config = dict(
    arch='transformer',
    model='self-supervised audio encoder (BEST-RQ)',
    dataset='telephone keypad tones over noise or synthetic speech',
    train_examples=39062,
    n_mels=40,
    hop_length=160,
    input='log_mel',
    win_length=512,
    codebook_size=256,
    mask_prob=0.08,
    norm='layernorm',
    norm_position='pre',
    activation='gelu',
    mlp_ratio=3,
    head_dim=48,
    fused_qkv=False,
    bias='none',
    qk_norm=False,
    parallel_block=False,
    dropout=0.05,
    inner_norm=False,
    drop_path=0.1,
    subsampling=4,
    layers=14,
    width=192,
    positions='learned',
    init='small_normal',
    residual_init='zero_last',
    optimizer='muon',
    muon_scale='match_rms_adamw',
    lr=0.0023,
    momentum=0.95,
    nesterov=True,
    orthogonalizer='polar_express',
    adamw_lr_other_params=0.00092,
    grad_clip=5.0,
    steps=20600,
    batch_size=256,
    epochs=135.0,
    lr_schedule='cosine',
    final_lr_fraction=0,
    warmup_steps=1030,
    weight_decay=0.2,
    adamw_weight_decay_other_params=0.05,
)
Rows from block 11, named by matrix and row number. Rows with one number belong to one neuron. Each number is 128 + 24 x the weight over its row's rms, rounded and kept within 0 to 255. All counts start at 0. Numbers have three digits each.
# fc1: MLP up (model.blocks.11.mlp.fc1.weight, 576x192), inputs 96-191
# fc2: MLP down (model.blocks.11.mlp.fc2.weight, 192x576, transposed), outputs 96-191
fc1.56:115141148107069124112093147109135121181116138143126178119142156150169104106121165163108113130162126110105115160148080156090118167131118130136135156127114175139120177147154134130077141153131121125118112155139117134083119102142118136099147115138103116145164156136130167150112151141133148111
fc1.57:132140110145142083125151130162134124158141114128117139139120144114170147100147129092145122159174101147100135095154160095103119109187084142149112158116117086139133133141134102120108115137106151127143144116106120131128065125131154079150084166120087098127120110154141168120131131111069140119
fc1.58:113093125114143133145103120134077098146129148105103153130149148104117126150106121143103135141145114121167126198130120141129125130127163162127129116152125102117136129104121120171140193161149114123086121131114160122106175092127169133107149182123117092125157095098159128083112094142105111065
fc1.59:126116124181135145130110081132156126103105152101109122152102153090121143151151102159129093141145150108137162141154147141127149138105135093074090129144130158117100117115140122156083136106172136152120136128140157176124100150141101119098139120154137121119127107152093123135133134142119146087
fc1.60:144162145114112097093166192096148118163097117099149132102139163132117130121098131111061148097118106104154137096121104142186095116133134170124161153132107131140129091129075132119115138094124125129129141104130112143115125105170156131093135128082104135120106160116168139100122117136127144096
fc1.61:127135086108166133146174129100155088120077118102136041142131114153108117138139131096107116161123120076146121125163112161144155155133131123104137129152155125132146174103112110115119146158148119130093132167126103109110121155168140089150150085143138133114119167138113074141174130118111139102
fc1.62:110098160135090091125137131107082122118126106145178147142130123148129133087065177178131155110143108138148108109130147148143133133134117138067114120121092153116116105134152090096149155131155143125129144143133131102135143207112115131165105114139131171140122122107093084071099142117131115117
fc1.63:120085104112131089096175154107120102106126144131172101137096146121120111155118143093134115100109172152111128146097131111151138114196096140124152121149160130173080121130107097181159171182131184116145126126141167095154149103107113144152149164101104140081127111110092127125122120126115102128
fc1.64:119103144135107100127106134118157111156083112071140119124117128171125142155140141109103094079124116065104110169133125107179122094156138109148114128155098180121072163084139128094151129117155144152091154107100135125144159120153166117116171126109156134112134135173062096101105127115120131161
fc1.65:125155165136124137123112126112111130159122157120132136136160167169118117148155124141135113082111104143158142129144097115120135132143124149134117158141108108126097152110136160135136143117133133173131128138089120112118152102096143106123152127143126133141141144105092153152145171174164118156
fc1.66:142106174148109135155138172082125110144104121155149150102124132148129120133157120131126089097142119075099159112131119123121156126146125144159109099159085108129098144147118141123102116137158080120100082141149137130110119110096185151109102094121157107113117106172189130146152127134155151174
fc1.67:132117117108161120147167162137104122094064157135118102073113139132163145049112118155135156099133144115168080108148115108130132106133142124118073127174149129087120122138107108160118152118100150152081089114125155166155090164167123116118173152120108087177114128116139152131126187147108110129
fc1.68:135182151145145136118117161108139144144176127089146115112123122132098110182140102093136173152129145122117152097154088128113103153102133102112087147096101126093126132131125166136170103141153155133121136098143178118115119155139119079123126118123086085114097145099129129093123115129093091107
fc1.69:117093117129110158157133111149098100131109108170127124128109127157094137084143137089133125136183121083145102177124143113107125144141123145100131119120093124149133136147109165133125141139135094119150116136153148140140119140168104109090115108197106134086115170087104112136131083159130154104
fc1.70:105119139106137150153148114139159097128103174102155149122128123106131127135145154075129085144124149091109119140132159140133131144131129146167106121135165116186108125114096138081153145125185137139130152060160094131130130125133126171167156096080168104127121151139154136086119168126154161140
fc1.71:132094130120157119134170117090120144143123136088101141141131142146138158126118133128176123163156134130102128087103145121165061147133104141093159144146136136124143129119132138165095140131102114200143113140118183144165157115147125145104117147104138138127091156135111108171128166110150123097
fc1.72:145089121110148141168157152149156160140131127105141103142130156105135155188133112101094099115163145152118156126095134162108110143169114083130156112139112130087112110094142111077097123104163138089108116112098114121160086146110133139077100155163109103173170125151123124131148153178133157105
fc1.73:166175158110136093130137126099095125119140126115099152140158110166123153128108098135117147076115168126197121118153090132140112130114096100113142105168130149123144160124117106137137159089118134141132173126146120132089150107133131124098143101073171111129137144146106153079103136146045108137
fc1.74:157103129145183164125104126110156131127120165112092168129157113115159129138111114131124101148103128090121099090160120156151119112138106138096128163129102105164101112130143126149134110180146092109166124122134154141109148102148136106131112118121135134149157119134113099164131140123171107115
fc1.75:159161137136082139130112158171091124122107167134122148089104146115094146103098162103133093064117123108126107131106125129130114096081096146050160141131095116130119137139070152162128065149148155145112132136108160167166153125099128149147121102149170145106130144159136141162118135132138090118
fc1.76:152156132144147169141121087097130159135092128133105154103144163133087135166131113134128122130108124114137126149126120145078117079174087099139106165134117130137140127120128162107106135150115154131143132117192095119072102171101136147139152150105132119091106179110166155130146172132076130123
fc1.77:128164089129103197143132102137158121092156180117127132110161113147136172105135116085108119188107118151146125120154084093134138136152126126111133150120119114071137151178161141190084136126127114109099144158132100104115129161126166128105129088104132132123133138119087129101137154133113135124
fc1.78:182125151102123161113081108121118113173108145104141154116115161135129136156156138095092155083143083128163093175104108118107140136130142157087182142153141098120113185162147145090118130138167132180124129118152143150111134143116100150126151134113135159157122115110129151105134085135119168144
fc1.79:106190092144155134148109147119100146123145120144121130125144143126130140105062100183105124146117109127140098111113152145147143150165140162116137128113109140127118154125107167155092085086102106079110126173117120095122140146115167140142112114145060126132103092151118171126175115160146109105
fc1.80:131129139125139163127107162155113104129150129124128138109116120139141148140078141133129129137136148148165129102117135136174108115134123090138164094169149123127128130138163163123107084096123112135128129151120148147095108145112123116125149117112120134074109124151153127095135095149105133104
fc1.81:104139122166143119185132101103163160094135139149118143128115149147147153104116097122124098146113112094122168112121137112134146123136102079136176185142131124091136122153075158146146143122135179155126125138092126111160112087168118146097106121094085121121101152092112148148095129116131135142
fc1.82:141129115099154133071120111088101101124106102133191098119115134172150100149082153133146161113137093089132145088121122092117172097172111133135111142113143130116152127145130153124118115122126182137146149132112148134145145107128145153128102119115121142092188141128118114128129115126159136149
fc1.83:141125158130111098141137146144100116135116121127143094110107143141126113128113104145145161090117129182142156185131096097130101139103142174116127135155126106113116153089128105135127144135144105145116148133143127142120108157130147120114129147147113064111157161061198118144145160125132181093
fc1.84:112180126136149114151115074159062124102125099136134142082120114130127128126155109121155107123105141140127119136160088124125140107122136105152092095149169096093117158103128115126093088170183172130109120161131120151102142143094086118122160142121098127132124158129120163117159124142112116095
fc1.85:136106106086141070181104148149119121128123116137126122118112151137147112146118122134131085093141123118108131133127099163118123141177154163129145099105128104091132138133118156148127149083145143138125142149121153120117156128098110113173147155135172111133123143166141124122103092116084153130
fc1.86:105082098124123100161137156118089093175125096115169128147165107124113164152104110106099161117125135174132168128163148120148144116128104109077109088134103136132155138144129130120109134161162145133094118152117081080154163157125114111094133141115113151105094112096126143149158121149124123155
fc1.87:150081069145078106141103143167136142130121166185128165106119132140131145133139092168154111077167111120105117124123134158090160115146085109088119100104118145136118122115125147114154171118151170153132136125149135114114119113116101130099179137119132138089078105181089139124109128121157100138
fc1.88:132093143134166099155095124103127126140097178122164135147080118095147138125079138132111119116137124152127146170126102116140138133132112128160114108164110115116117106133099124101108140141153113175118121136095130082154121143150123140164155134133072129168083087152136156145110124150085144134
fc1.89:117138155117105133150125126168120073115102157116108150081139165120164134110098126127111094140125142104125163136157115150165129133161105137157098088104150145130146110106088156146132136138094129079135161159112121149123130132113137129179173130112132153145124124121155151124137174159152159112
fc1.90:122131142099116166066116128114106152147146136115134154103127157125070175150125168088110133137123092143150136140120129145138136159127144134101124121127131106165109131095156121090158121156146140129135134124138141145123147155128121086159106117163089120123092116113128171112169106144090102112
fc1.91:110108107132152137109124092112179102159098136122129123100143158171118144127140109128150115121148137083165143143112125151119120115130146159121118137110147202109149117128130179085105145126133157128115125146090164085160127047101099120116129132104153159135137119152124144126157112131116123132
fc1.92:133127138129137129122156122142136116122148127119126182102147123111110126195120137083128101112123153146118126119165128142111157119164132144109120120137073098118147168126135122134149098145169130137131149127123143135162164104125133100121061127116118129120122157083139139135165142133117138079
fc1.93:124132112114110095133154136143100150158108118120155116156130143113107162172127089164110151097098150113165121173116133126139150089177160120116141110150159118122097098119144142161184126160121169080129120097142147058099125129141088124149103136158090179096097160160182123145132088124167126117
fc1.94:115140107137144144130131086112143126119116129137111134140127134145135103074165130116135103109132149103096099132119087093109176105155173140144069135113097146077099131096112142157136111123156136156160169095110138100094106133154093080143087135126130133086149111142151129129144112154149105105
fc1.95:133101089120125151137108140148153146101107149127127166088074149115126159127126190134124128130151107134160143176114139136142124147122110134150125188127138183115133152133147125114118168138133124157125106169144098147138094153136127144116141099138106145118113131144143158147162137117092129112
fc1.96:135128125147173113065130142168126144120120132082131117077114129120125171115128156126141085098124093156083151108093145108132126150142131201147130108133116123130083092126097130117120114132106101142082129142149166112109119083120091131115143125149165144155135108155120147157127180112132133101
fc1.97:177137115117150138129135136099113121128111125111123128064172071144148123157158120145120122121072106116121157121158117126165123114113113149123136134176129109126157122125117119180172163121110123112122181103125177133138136102138104133086141094139165160137176084155171127129116123160161138173
fc1.98:128114167091127105133099119135116116110164145151157088071134195138087159125131094145108112159143088144138132143108048098145141152121095120095119141114101121104150161147098106157178095123102139131152144143112114135093145125124121110161162162085141153102115125159122143108182148110124142133
fc1.99:148149122152155107127107170147123125122117158137136168107108130137120172145150089103153109130132131086140119152120129116154177138137096097113134139150119139091112133151117115144113122093165138144096144129134160135094111121114115138137096095146093163135132148147145178092120149118087148136
fc1.100:141079110142133088123120101138161135138111184113158155084158079154128090093090092114129188117153112137088152078107138145170110118117093108120114139176117144104108130126082139167071137136110140185123115132128147131135111116102137129155107132096104110114164107115170129160112159125150126153
fc1.101:122141110121123107135104150151138144177090143081161132107134147111125175147113103141122135129091201156158137160127149119151133137110092119132155124135152131145103119118107166123173137170129125134127145140103124115111151112091117133175172219185097119093133125114109111146118113149138134116
fc1.102:164135170120159113112112150149092112167083146097147134121092118144179115115135160110085116159148114104142107111132144149063138112127114139124137114103110110135119174112134136129115138107162170129170172131151113149161131124142166127125074111179115120134134136088162148119098163125106089137
fc1.103:127099156135126137139135100100137106137130125136091121115166121151125115141151136159112111093141144097161076123156172096103132171103149102162135139137129110138094116142099171140107168139153164116147144135090114124148153141173094129094124131101115120122152126138145189119144066109080138120
fc1.104:118160119108127078103148137123142157105123144129112124107134168126178146150156126150149147150167115118128135129111128138168092095115148151118109100104124147110156152122110108075104152185133148121062160108144159129162148160108144105118107091086113130134125112112130133140096142137183153112
fc1.105:074132117168117134135104124115075138148148121137124148109117131112150170156101178090118102127095058104153138142117096135093155130101135151133138094171135172095123136122107103079114114135129118137098128094150098075098157131102163117080128148144100105113137149117134186141134121112150132151
fc1.106:151089136145138151166147131102106107134122128137126096121109133125124130136130141101084150107187133129120149057124146122142118165145132128127126152171102111074129130117116094142100179124153143082125060154144136126146132129107094171123173136138120128127123111122125122144158090118097138168
fc1.107:068115109090146104150101077158138120124132125131145131138139125124149172158134145143162147165145112134100137120176113137095116118136144126140122139134149141101100157106095149119096140141153150200120116143135091162118141135121104114127151094144100136129134126121137123153097116176134145158
fc1.108:144160160149119088107128100162111133138117147167146078089139136162117121143113135124119166147101111157118070124120118093118154116169109128109103113148151115169147111121099144164114146157123142171184151134121117105092129084100161150137124144105117140115131142139122145111133147159099123149
fc1.109:108138133147132122163161128111117130111131098136165095126121103123150136129093138177168155101145081139108128124106120154130133124137083143135160083166113114109117158091106140160115174095117182127136151157130146152115129164111131138133173130155088112146124106114099128101118151110108166124
fc1.110:144144125105099137111102135143135124146086145104147181138129161184090142108104117158126126153125128143114110150130096149151165100129149137148145121163084136112118122115132119103109085179111103118133153111148116145103106083160143114106134132134154163151113135129121153160150116093141104087
fc1.111:196138121135148101120134112157115150116103140111156142119166116138126160123106072172131093112086137133106125082153148158170116107121076113143171132128139085158143139097152128126113091129163106150116135086107136134124121122144086134155138144076118142131101135141111115097119076146157143135
fc1.112:157135145109095135130158134117155079156120081092102142140088148148142138123135162134112123138150130157172106067126136163149123152154098153094117106142147137121076105118123117104119156104124148127153113131152147143096107138125113121065132087119162123097122101114144116105107109146109129151
fc1.113:135109074113135128107126135147068112099127127082125152145114180115112162091144137096103154138119068089132127149127143142090138122117174153119162096145144112113133116152123132092163160137155126181161135076112118136106161168117154124136103101140106144095153128114131174106165156104138121136
fc1.114:127118132164068152097136130127131112131150111116105116143110133109172148143111120140132113143117100153135118145105137147097117090160084096167130142175107086123105134127139159126130149109083104156128182138114144139124131144143153128132124118156124132142101125191130138159108146183137112128
fc1.115:154111097144140111159136131166159135113123109112155082111119126134191106125149159133145159125110083081120105163146122121137108096137151145155158085153183142125115135091105107089088125132153168156156146147102101178099095136117110114113189175139123147113129121137117135120130139172127139122
fc1.116:128108159106098160112104100150099120109081125105108140130144134122111126105181120158107167129147135113137101119134117090138103138108122160105105114142083099129148142156126078138098097087119134125149163099147114120157106128115128124113118160145130103148132163083123133130130184085180159057
fc1.117:103150144123098129114148104147129078101153109097127128122145103142134114161094090120117138085157095115127095131084119119108128123129152148123149088185118117123124128109163148160151123092171144151150145123126079131111167124125165127096116174152126089148134117092136107139143146101138163148
fc1.118:165164133158134163145160155144133114103131167107157144142129123167169110143164118099106101092126139151120168102142122156119154118143087156137139100144119127130108102114104144127141090098134137077107170144089116161127136149131145112088144150130103153126141109117102153158155128150140107138
fc1.119:131114115135136065126149150123086083115119145130136126106117136127157168137068122101105137110129131085121122156107125126166118149118139134149143154095122115113118143138116130143100129092155153103124117115163122118149135135145117147141145124137094124065140141107094158120073181096094125110
fc1.120:158127105137148139083135126158138133149116125049118153118132116160113176158118175121105132108151119107145112121153112129088100128104113115170103110155134081155101158096135098137180143151100122156156105120161147115103143098168130146127116138126123154134137133081160094158113170078132140165
fc1.121:149092079129153138114154126160089174162160138115109077161133079064112136127112107127117115124160108133144142135150139121130135165114143178128110126136079132111141128171129105120125152113113148160079143121073182149167068102126130113156178127107098126105096186108125165099084113122154143115
fc2.56:162148102133152151095130109154111122113127154105103103115135092113114123157123111132128124126076146093129138122120147121159124150160142142127124124120128102097174073082104182114148118109156145149154156121126144137099157096130149107142109159130151131137099113132123169139130115074120167157
fc2.57:120113155157161127104090185101126124121131157098128108087143079129107143113132079159101072146087156117159115134127118147108125168080176117154099124122095112149126153132164134130120109118135126153113111118106156149132132092087172149099118108177139157119151135111136159129140136111128132146
fc2.58:116098153157155145147117095112094119160114086111152120114139136127152102091132111090126111161151113144131107134130148128161127157112152127127134091154135117150119172123151125111125094130120126107123094114149134109121090150136149127093131112108080170087161085152148133103127126131171120151
fc2.59:142109166176166160137118102106096115135111088097097118103153104120149131137085142111135120122110077121175120126094137164156138115153071139121146109136096094134176107114133157117151126101092168145154109131159132091117139113163140141142140124093151084141107175116145181127166118094170135080
fc2.60:129107136126156124183100121141122183150160138137132111142156125075138098119131163147134118112185102136153110142132104148143094151127103096132133124100145125142095136136101104132135148127108138101111159153138141086162134159150165096131160111100154153159184169115143051137095117122065099176
fc2.61:154103122107125115112100147122116142153137203103145105093084138133130112172162127126178125107130079131156120091144108124112151139134156116166114078138137140098143139150148141135170113104108120176119157133099154109124140153091193135139114110131111144131147144126094146125113128128127149111
fc2.62:133126095165131118172159100157119083123109119130100123159148102131138058128122141113176080124122140152149114137147106140129115133152100116112122166128129125130152123109120107086127120121137096133064108160175105123167124092131148151094079152134151160147121161150155139088148134096116101144
fc2.63:120171205086112145140106162122098121145147165083097113090157131132135128103159165140153094102111131147119134110140096153134114094101129081141130115103106099097124132129132144111147099154127107124115109117169113129170151130130113149089120108146099133119106124126159125144097129134148137164
fc2.64:156161170133136152114156111127101149134096150181114124108119121118116143175143168134115100104119135206120161139115113138085111147147145089149143151141172119105084130164121143129105102164126136163131103130130139143100086139108129163135154068138160164151161092166114105148143122116107128121
fc2.65:132094126132126139107164100152124141063139118142139133130070143139110146110127161100151108133123146112115126103149156110150188154137138140130136149107137172160121178146135142080143164136083119114135107092127100127145105149134172098141093124133115145123098097126148162109115121129153052080
fc2.66:110141150125121111156121120125162143144134147152149148125125159159129139115111096164152121145094131140126125136150117122133193145136161157152073116154139098168142106121139095137142087106115168134108111069106087135144129198117154118121129134181125155164161134074087115117155137118109113118
fc2.67:119154120124112157150111123113154093117120141123112122117166121120112112120118135138088139125113117125113122124105107107145055128141174104079130138154121120145138155141107114147116083117138103120120115143077169142115128127149120191148077166132116126131077116096115126124141139185169115183
fc2.68:121159092075131117089147107132130121113101080094111163150140131159087125102116121128087154139134135148114095114177163127141131150146154135117118150131131151143172169148117127164073115164104126140130110144134104136152109049124135140120128179119129107176165120103102056150120167150120133141
fc2.69:138121139152164181142179150109103113147124177143150139117110129109134152155107109127089164120112130137092160116122109140139129154142156138106146108073146105121161069124104138104107098133153134105126118105158134080159119090126148127124128174108130143169134121128119163117121078148087085134
fc2.70:174093157134090114131110157125166179132102133101120107114130127144156150128093084139130171103139139151090127158132138105173179141129127151130104114114106119105132141176110144168115117163118103110161101104122136144108118084121105136151158057121115127144150112100157120111163103101121121142
fc2.71:114104116147165178138072120150140138116129169142079173118148107094093120140112149142151124125126091098133129111139115162110105100145141122176128122140087103146144146136124163126110114062144171107131117123116123102110142156119118101172137128151104119161189137131141109099113149114112095086
fc2.72:128153148148151148132092113127140077075111105120151148121141149112099150134093162129141110128117143159089141152150148136155127125130084170128143133102134156182127111154103115125140098109109113158125080110150091134111115120125116073118169125130092129116155097127083109137101122128149109095
fc2.73:105128134116186112182103164149130124141176100125107134115147084115124127124181149076157082104150112142106125101151145172164120105151130155141060125139113148101158136116168148105120129127133143135141088157126111131103118112160158141145120101130126121147116148134122144147110158116136115102
fc2.74:126125135146107155066072089152117135107144135123143112137161151157159126083108162117118133135128146139167137107178138105159136106151109175139090093163180130100130101148096095141107122140117105128108145142122079119071144122117103086145105109154146109118091101112118170134091135131086128167
fc2.75:134110115146168148093149127144125063135134123143097132133151121125113168162136108116142098178127138138131121135059140117142155104065123071128127123123158165124140110145105074144124137137145156106120121136097136118077125120148129132175110133133133126115109105092127110141139101158098141160
fc2.76:134122113084115117129127156126121104155121117086160145081145157095099102111139095110150067103157118112109177120159184118081123100116099134113120099118144116121096121114091072118110151128175133129140159120105124134156135098139118137109132073119127110125147093162125111133094142118159178110
fc2.77:135114162107163107121156122148085130140132078134113123164110142129136112112131151091146084109159139155145142099140124078142094119055176075153108106097135137153168145113095113096101178103140128194147132168107103112110146104154142145159133123138128117133113109133167116140161151150110091125
fc2.78:111125145131101113151129140148122136139088103113150122160154113132133167106085125120107155145108091170100129139140124148079122169131141144133085167127139154117151130111178130101081169138070133116105149110112063095132071170174143160099133101134166124130116080124120094105144163119157136149
fc2.79:104143127118120128172149138145127125113103162056108131119103097120158160114118133085165138088121116145099139132106154103098142139146130109084137165111141119112129132095079137112140141122112152157110107144089122211141087171142125118119098156101131107116140140152093087173099110141145147123
fc2.80:098129107158114107126142155090143125118095102139133136137123102123104098162152086124108140107128167113119143156119142089159099193126134156109108155129133122138109149104087123105149128143134160120081127098126142124139173111143106100128139139143116114125104131151124189139166111122092132112
fc2.81:138138133101152152107138175123111100140128149139119107111114096095110129166115168114094174191164147114103129132143109143127131134104125169074118118095127132138144138116173118093137134112145087088131145152118150162126136128165127099156161148180122102114124082116147113109128142147075101123
fc2.82:137127136124100123138103092119129122127139136113134128105138102103125153127152145175121142152114090140132120163165148119134151102149167099125143113160136148141161111139092112152130129113166162106129100126084110146138063118095113117140111131145115159126170159134138122111123128148106069174
fc2.83:142126144152124127073117170115082112167128180128114147112088116129144095143137142128113087152133128112158149117123137128140122106101124183148136130089126152146122093110106131178079149109109103151122116130092125144117118116127154113149080098117153146124075128166155124139152095164088128108
fc2.84:111096167129133137131143160098138153134116144162133149148136119131126120168152158172123087117176097139109143098161145147144096124128122112122123149111161140146115161162151107115099095152130147139099136099114126126130150118117080103078098150153152114124130122162108071150107109094138090175
fc2.85:140123111123122138110148136106130126101146135153113148155121143142163126100135126125120136120099108147138102113064153116108111116128146118142154113158117130145153144111076107128117115137120142142148152119138081129134120123150084110166121167147048114153146137125114113124152104156137159123
fc2.86:176149125135116125129157124149156179101102150117125131162122105125135155147099140153097089107128106093131138186095118146123106139089133105138088135139157151118115162112150096122136111144091101168114157119136128076122125137170132158104122146161186141116116140133159109119146130149138092119
fc2.87:161145113167142111181081097135180102127090139171102150126096127102150109104132114175165120095107141135130121141143112159160136139090160131153130176117128123100105128060153090103100127125100133154154158126098160135138138136136144111131116158069117115094165151148125089136128118150112120082
fc2.88:117132122119128152096166133127121115110127121106112102106141105149120139081115120172144084123109145134135134131133143152144157141130123147079124141089120151144166105093160073116116114090117130099148149135109110098137154151124086158143150116121129115118112144165136137115091100135140135176
fc2.89:087123122135096113117128156105132121165147159100092132115120121126158126091124122131104132108169149136103136150103120123132109112143128146137093126116107142156130096129160105139123113148129165126126076161129121129120109135109129139102134091080099083136148122147106106037121126131078119113
fc2.90:135107135145092146105144074130109108140107094139131109116089179119108147156141127136172143120133140105192123128098137152094114148140142135137131147115142124146149057122142140129122146183118143106129131169085184108079115147120140093087122146105116119134142111137088099113099158145156114151
fc2.91:102115158100098140140119126118107134103129135095114110118138102089124133102167144149122120152136139170111089131108133135128167143117137105112213116123064103125123178114145112098126124124101149140115134096108115162120115140105143131144103141109131115099140148149106088128105119133110118142
fc2.92:098099096153083091153104152128136107158107142158142109134133109126073146102111142127137174095094134113097122112080152137122146146119095140096144130133160154152142160085125070112119145129121113089130103129134126098177084134120138167123130138141136142133113112139109134160118133143127158105
fc2.93:113167142155107139115092084157114138127118124109157157135122143171135119164091148165108102087106139169137136140149122090095122122137134126114112050192162108115105125122094119129099143168146117123112169139113128138132115143150174132148113129076136097116133109161118123128117140113116094109
fc2.94:127138153134092097171136120142133088099121107095114112101131144140135146133130127146149145112164134132115166100087115147101125137140080150162168159084123109140121144138128164136141122119150091148103117136097119106122132110141155154164130132111190132182159143129145171137140172081160139154
fc2.95:142160139144107073126121139147138103151164137075115103132149131150085133078118096128118102119136142109098158048122144100142156092120078151116106102133139086123112129137172128146104105122096169111124169166142115141143154081077125086124139146125157130113120144106155121099111107162177139131
fc2.96:137134131096121092138181160116132144138146135137141110141102149097132188157143147109164083129143108137129124159114099123174139112109125099096124110148145152119142114130118078121167129135182150095130155114097160138116154101127206139140156104138103124118127126157134151101152114179119124144
fc2.97:131061122173167136174119160143163109143107114134159138129142118098100118118094110164142126098106173129090113138156082160112122096115087144118197154101114184185108123133097098085093154109107118149141167095119097114127121133113148146152119104104109116137103149146113140121104092122149104116
fc2.98:135148113125127149090129129118076085125124122165141133141159141141140058116114105118136124092146158107116125176171096153128134124126084127135128117153146136090151136077107112122116129139140144144157146118157097091145153122109105090074132186163155126163105122136135114154150150141096080174
fc2.99:141124117087154123132170159079078164143183141119141126115130171169151095157114078118107152159120108134125133116085166079123110152134139098201116121118144120079116101120175188138134137171159110160107135128165132132111129143147123154129124141115132120109138123164115136094091140147119127125
fc2.100:110169155115162152169151142106108110133116132107150156119166138127130158107120129147104140091128122158142110092118099163127187134123155146142109135107136112172089144136171133110157186109115131115125141115104099091119134122151150143140126135133160164121114165133095112135159084156116113124
fc2.101:110115143114151139099074120098115131108137132133140093100111149146119113131144129150141121141141101128107065103134132131187145094131165144115093140118112132119169131127161112118107149096116131164126156123129108174131088128118171100109107113107150131120140111125170146149102128093106145097
fc2.102:093124151088121140144136117115174142133110101153141137136116079157172135118142098136164129115096182107106132065175169180149140138133079142147152115139113130151145129134123134139124106099182118140177147136122112103157143119122138156050118105112151124106141115071133131133152118147134129124
fc2.103:150102143098121158119161124162148107115093116114116122112103132058154142150113117117134178136133136153109154128096143092111109101156137128133123173099142142158113180166153134109157117109090126140155094154134139120120145137086168129126115107099114109144116143147102110136121125096152144134
fc2.104:134149163131128130101131133139143115174147093132121115162133133129132158135152136080141109094107105110123136123086113157103143112150151136109129099120112112132169075131127131198130123117104110130166147107121134100125131114119145137132173121129143118137150134110129106160149125134105148164
fc2.105:147133102155151151090129129141139140095143147132151106121149102142122116121183122180118162115095140143094131128163179141136110106125172116118122113077119135114188128083147105118150133139109145137093136138125151158114156148175150113130112142136093116131125091180142138140073117114126122128
fc2.106:132116102153159104108084097102094138142146138091120133119149158155136141101136142126160110131146153099131114132141109116138116119127173120116123150099120145160097117171107124145133115135185123131115115124125107149105098128165094135186142141089139154123107178110104163088125135121097131149
fc2.107:120104100162114149140168149120119119171129139125133178108143150095096137127140189112096130086108102111121156126155108125133170138120123131118106154149133147117131077134166103138120120141174130122132112098134175152127171145115123172100134123118141113147108111139154116167102124132120172097
fc2.108:132125140147159138158135138184124130087107125111143144116134169121140136145125161091123126128128149114115146164142112046089119110090114159133125115143087147156123139116140128092141105131117123128107131120110138088146122192139140126137163107151182103129138146173109163124157137059166140096
fc2.109:118109137119119175144108132144083130128127144096122111082111124200120153120157159141071111124095162141127142134185124140127139131129108139149111160120120160116110133108154105125140106156093164138114153150149125140160146145094124137106131139129128115115107128134136136114142171078146083138
fc2.110:133141121123159109135150115128095146125126082109140150110124136146161098088145134152112134100136139135162111143133126165093137132130146119099127133125100133111131111134109128160159147122122119152107140095151113097133176102119127128118161157113104163133109153093147172148104120116094114198
fc2.111:109087137097108090099155128060144149112140120117102130131145171156125083115100193081068131126121107121128097164102134063089107163146147113097131104136125182117102148154127147140155130128120123125134104136116125119164141129179154154115139128088104130128127135137155153125117183138116132124
fc2.112:159154118127137146137111149146121130112106148118165151131144131135101125113116138164135118103138179103115121111140119146084069129126165077146179137087136147090166124130151158082125114101155126124121144139116168087105126142117162126114104143166125161146081111147118158160123152103175076150
fc2.113:133129100140102136138133130105108161145132122136153152137114080126149089124109143153105123116102122117116165154151128147115120108118096129119168151105119103116114127112127114136156117148131132139088144084151157122140108153202093106153139086150112111118111096152119092169088169134096113148
fc2.114:166146126125127133114123138152127120171130158108171100079160144147114113111142114113145127155098153138151057141156115112166122129092147163114124130170159121126142126123108117119133157109118139130107111094124118146147143125174141132158139137100110112179123110075155119105129090117105153185
fc2.115:113105162166108106153148142120121130129134146125124126093141113140097150145078127115132107113125169151102139142142117146154168122111104121146117174125140112164128085132135106146154147138105127146110146170103112038110144152125156163148062110113148141127106121115128097129117119146108136116
fc2.116:109097135129101104114135121102140102113130132115121099078094128176133113098124103125147144144126101123086147141151154104123122128151128103084140185118100106074121120129117161132167143132159148160139135092132115148124109149171124146135186124115136137137157135173130123092150108163142134144
fc2.117:113114174113107100153139169150106153116110132160129114142126160123054119132146097155118104140100114151139126090150134106159098139074126119105183174147104120101187134162160080138119126170121137141119102143088105132119102157115125158108133127156160115109166100157138100130119123086133118127
fc2.118:069127102120098108111098148119115106143098123105088139078149148147139121115158095167152135129099115111167112153127128153131136164111174158148106104145150143096134096121132170177136156150084143106133124100153152093124144113111135088113162125166158126113129097160105113090140130129169126164
fc2.119:138139100127161135120132091137122122117141128110131069186160149118119120141106133124183113186078132123123098148169130150139122135111108138115131138146117138124152131097146144131096146127136096113116157130155090101119126103102151189107141106155111104101111139159119092122144102119155123130
fc2.120:139117138126134114134135135137102129121108102185150073147134096098145153109135143145123067108176166199140172133122136122137135141101093111153143156140169133112138140150105137147129141127137122146126109111126170095098127130135154131111113128131108119149136142124130103119138088135115121161
fc2.121:140124149109130134135123123065100144141141140070105093095104108124117161142145076134161101138147131102121116134147143154093102134119095172131116118145127143119137119122126110075111127132108104129128110117109128159125176147115099159127160160136115123119088136132099127143171147155122105112